config.yaml
model: "multi-label audio tagger"
input: "log_mel"
spec_augment: true
hidden_act: "silu"
init: "lecun_normal"
learning_rate: 0.018
momentum: 0.9
orthogonalizer: "polar_express"
max_steps: 12400
batch_size: 384
lr_schedule: "cosine"
weight_decay: 0.0
Rows from block 6, named by matrix and row number. Rows with one number belong to one channel. Each number is 500 + 50 x the weight over the matrix's rms, rounded and kept within 0 to 999. All counts start at 0. Numbers have three digits each.
# convs0: first 3x3 conv, stride 2 (model.blocks.6.convs.0.weight, 192x96x3x3), inputs 0-23, a 3x3 kernel for each
# convs1: second 3x3 conv (model.blocks.6.convs.1.weight, 192x192x3x3, transposed), outputs 0-23, a 3x3 kernel for each
convs0.66:467529544382486473469521554522523509486529438537495547475452441490495523390385540437445480480507531533577526570540514579480502467488462570501477543438516495529420432435529507442570475447393506585521525549545533594599571612443558478395546517494546551508494461481544527490523525457457472422564474537588578569590525468481530517545519446511437507495451478552553556516566554529519607485474535476447488456446536476489530515494523435477519550477530513427467469479481546630517550534483521491487435485548472517511389489527559494498508450449523524547519414489517400511492489486515620434490479408491451495544551519531548447623556482517504488506492514494501484
convs1.66:482496549496511496521576531473493479550463506438474527482469500393459460529549470408512572534482530469451482400482521460515526511455489475511430534530505468376389436547579510498505495478593540552510542513380486496518492616463537486552446514450537518520493458404530452485515455508562441461534477501483561562546482566514538425499416488515524545478447463558482441499489455522466545523469443514416469510504499461424476490444479506553540482438483572522514546594447491518483506535456465468377579545466458474482467471533602500530499488458490505513430417512497442512584491439460451555530518546474535550485578492493516415470480446492441524557511436507528505
convs0.67:466417655553464476463471485474464478563441543620523468553425498476458526510556562501532523510552571498432483471417534458524562496493421411523510539442486463498447501494486552482454548514516474500466552488444512408474513526581508533508442493506499526508498550538418440490526488478492533480458467524488566505566486474478548496477540458544516519476566460496546440502499479484494475564536523455493537356491605485532458430527468509469449466525475532515427466513504526476501568477506529570473592440452421432536609508549465511505535409447548480431592497495588483457537591433456550672550530508468442626400467535463571542453530506561474504495522477503449472
convs1.67:513488488396419375517402462548540530444477415503530512536558529479459484518522542581475405547523463511437500459473481464464510538529501454451477447507519600500479547475460421464436505475482618438451453472654429506583470529446592519768442526575487483382443443429445415501467465545475407451450569506492514441524529548462484490607529468546545440459467465472504540499534532543489438347540436537498464532454495527429557476442534523476479480518564432444524410524479573497544497471475451478481503452511447550525431495518422434449450516482481504503398594547549527438530473506490449565580531527524502471605496533521525546507528458525487558628529573504535504
convs0.68:519482528495558544438425559553600462508530442524568496508492543449480558463474456501520484522439508501511435458501518582653395500425440443501475546531541551524520466671423542514542498505514424562485507525432576421446543535475527565513468481606471472617488441443605516496441467473493593491522407558447451517504500475543484515472534530520530547560449456549495482547373438471542518537576538611581584477584456466475475514479465505473475470478489497463575560509545468398447511500483534531506551560504476403635557538547506531508458435521370555486438471538459497537395448506412511470508468508478464574539486430533498477449431452600578508523557545465507431
convs1.68:439421578515684439475529466502504540502503457485489437535534544437561435504515498464523502413507483491509478480487445353482514524498522502481474445544541463465538468501482489495458422419481483443460483537499497503438472411465490504509504516511504483491473445484531479489525492522507481391570588525478519484595467458544494451544599564437481419490538507435540464525479512537487456405481490560423459512527502458500500351489519392500506401501469469644400495451493545447568470598537439514530440553494513536478500545487403454452603573566443461458463450477471509481523496456496391425569481536529521446474470528483476431560498381557500566556492481474496496
convs0.69:583568514565541473631615447528449529449499598470505475496458527505513509510473538432477657492527543445461483423506401477553510515490508482450500458618625492509441509593383476476433510494498450463480482559656492543541512438492500520499541612542451451449397458459405496541468446438578574543456418452585567524519494481460446479595595599443484477463495512496437433528515461471437523460517497480553482521538516539474480505451469510424512489434494469530507464456520534515568492546426489519474446415517545522591464447479561457527513405662483548501538441500577512540454492525550554446435531556500464444433514532505535375492507523539500439475548439468429526
convs1.69:611494514535494553472459488460521454481512442516482496557645530416486434473437494439522497459447432502541567517536464462398510443476522459499534510493482458469540554576593440517427476458475446493481504508484414567488527538512405522496574421418550550497449487528450472469503457464542531540500458508429530516597529484585498481522456388584521493507538519462512545457491413465484450471488499561548524480467492527493487512471499402517506482489491536444518511515456571415494410528525470488516488483482489588512483503482532472555514468442565551562422450478543530520547500470543532483469510492511527553511470571484450388485501520531425526518579508447490466
convs0.70:445544431416492500456463572469409446598514536468513546561482517593467505542489525560571482504441416549555491488464438505502445559408501550551502395463511418426493497471467565488472523443562524682499483513471424499519537503546468470493487494471429507536479467499485433494500536433479563479485544405423506480479475508460467522480501504484519461644605440534543545453536467435432389560605564513444443584500492503445567515464574492400527470485522510483428571447484437495498533486467550528503442456577584510552380410377450517543502488438488506442473541494538489428537457505531433494557534525600555460576488484439451456490503385426410478567611520486422503
convs1.70:505523487544501520443488493522557508539394424487501499525475441462452459496523506534559459534566466432501521510531517504595509478460421547618449448492497477489464530494479515548491451467498524577505557552422481476487478479457540425418538514531404502491475600474462536516496540518555482516569529500411522618430484542444491456523493561523525484484481468491527395532459548421546447554431482551526464484504499484573543463568549463572484492497486504383468544395529492483515396466555489513424570461494517477498539552486576381486525479541525478509553527552465537489426447471551488484494517469507545528567569447498545493541523509542598594500498455503507523
convs0.71:439495533507539504568531457492387384462627441478402594460473579466512537458525563537563521480461496547379416530563468495463352440534501477441507419463474430455557437518554483442523512510521490534553487546444501509502507468494469526541491528456514500466468460513484461515465509543537459508529516496442457466568521579446502539505480547471501474546575508534494547564555534426525518498464492457406486461643535524523492470525510489444566515487555513486542510524553492571500502472490509469498491496536432470554488491526478579547535499468567592538548520571471473527522429567447469471540490449538516449478555607565527485452501545433477509466557518574452509
convs1.71:579521514486407544469500408459439477522542495429450459520470435539463536508434517517487483444564565442539464407514492449444457490471525509435539484533414533527529547509498612443508433482522518508446469481428438444493530463578645531541483430476491570448590521520488546573536549523454589497493425506533523504462445469493462588494588551518535511445506454435403521535539489493520488504464489548501437509523557544516509410649489449510517447504435462493536514480500565477442493495505471452517472511585490522473451504489519485464475496404506523468432607370516532592463548543533527555549478463456452475487490523526545424507512485530441477529460523490465454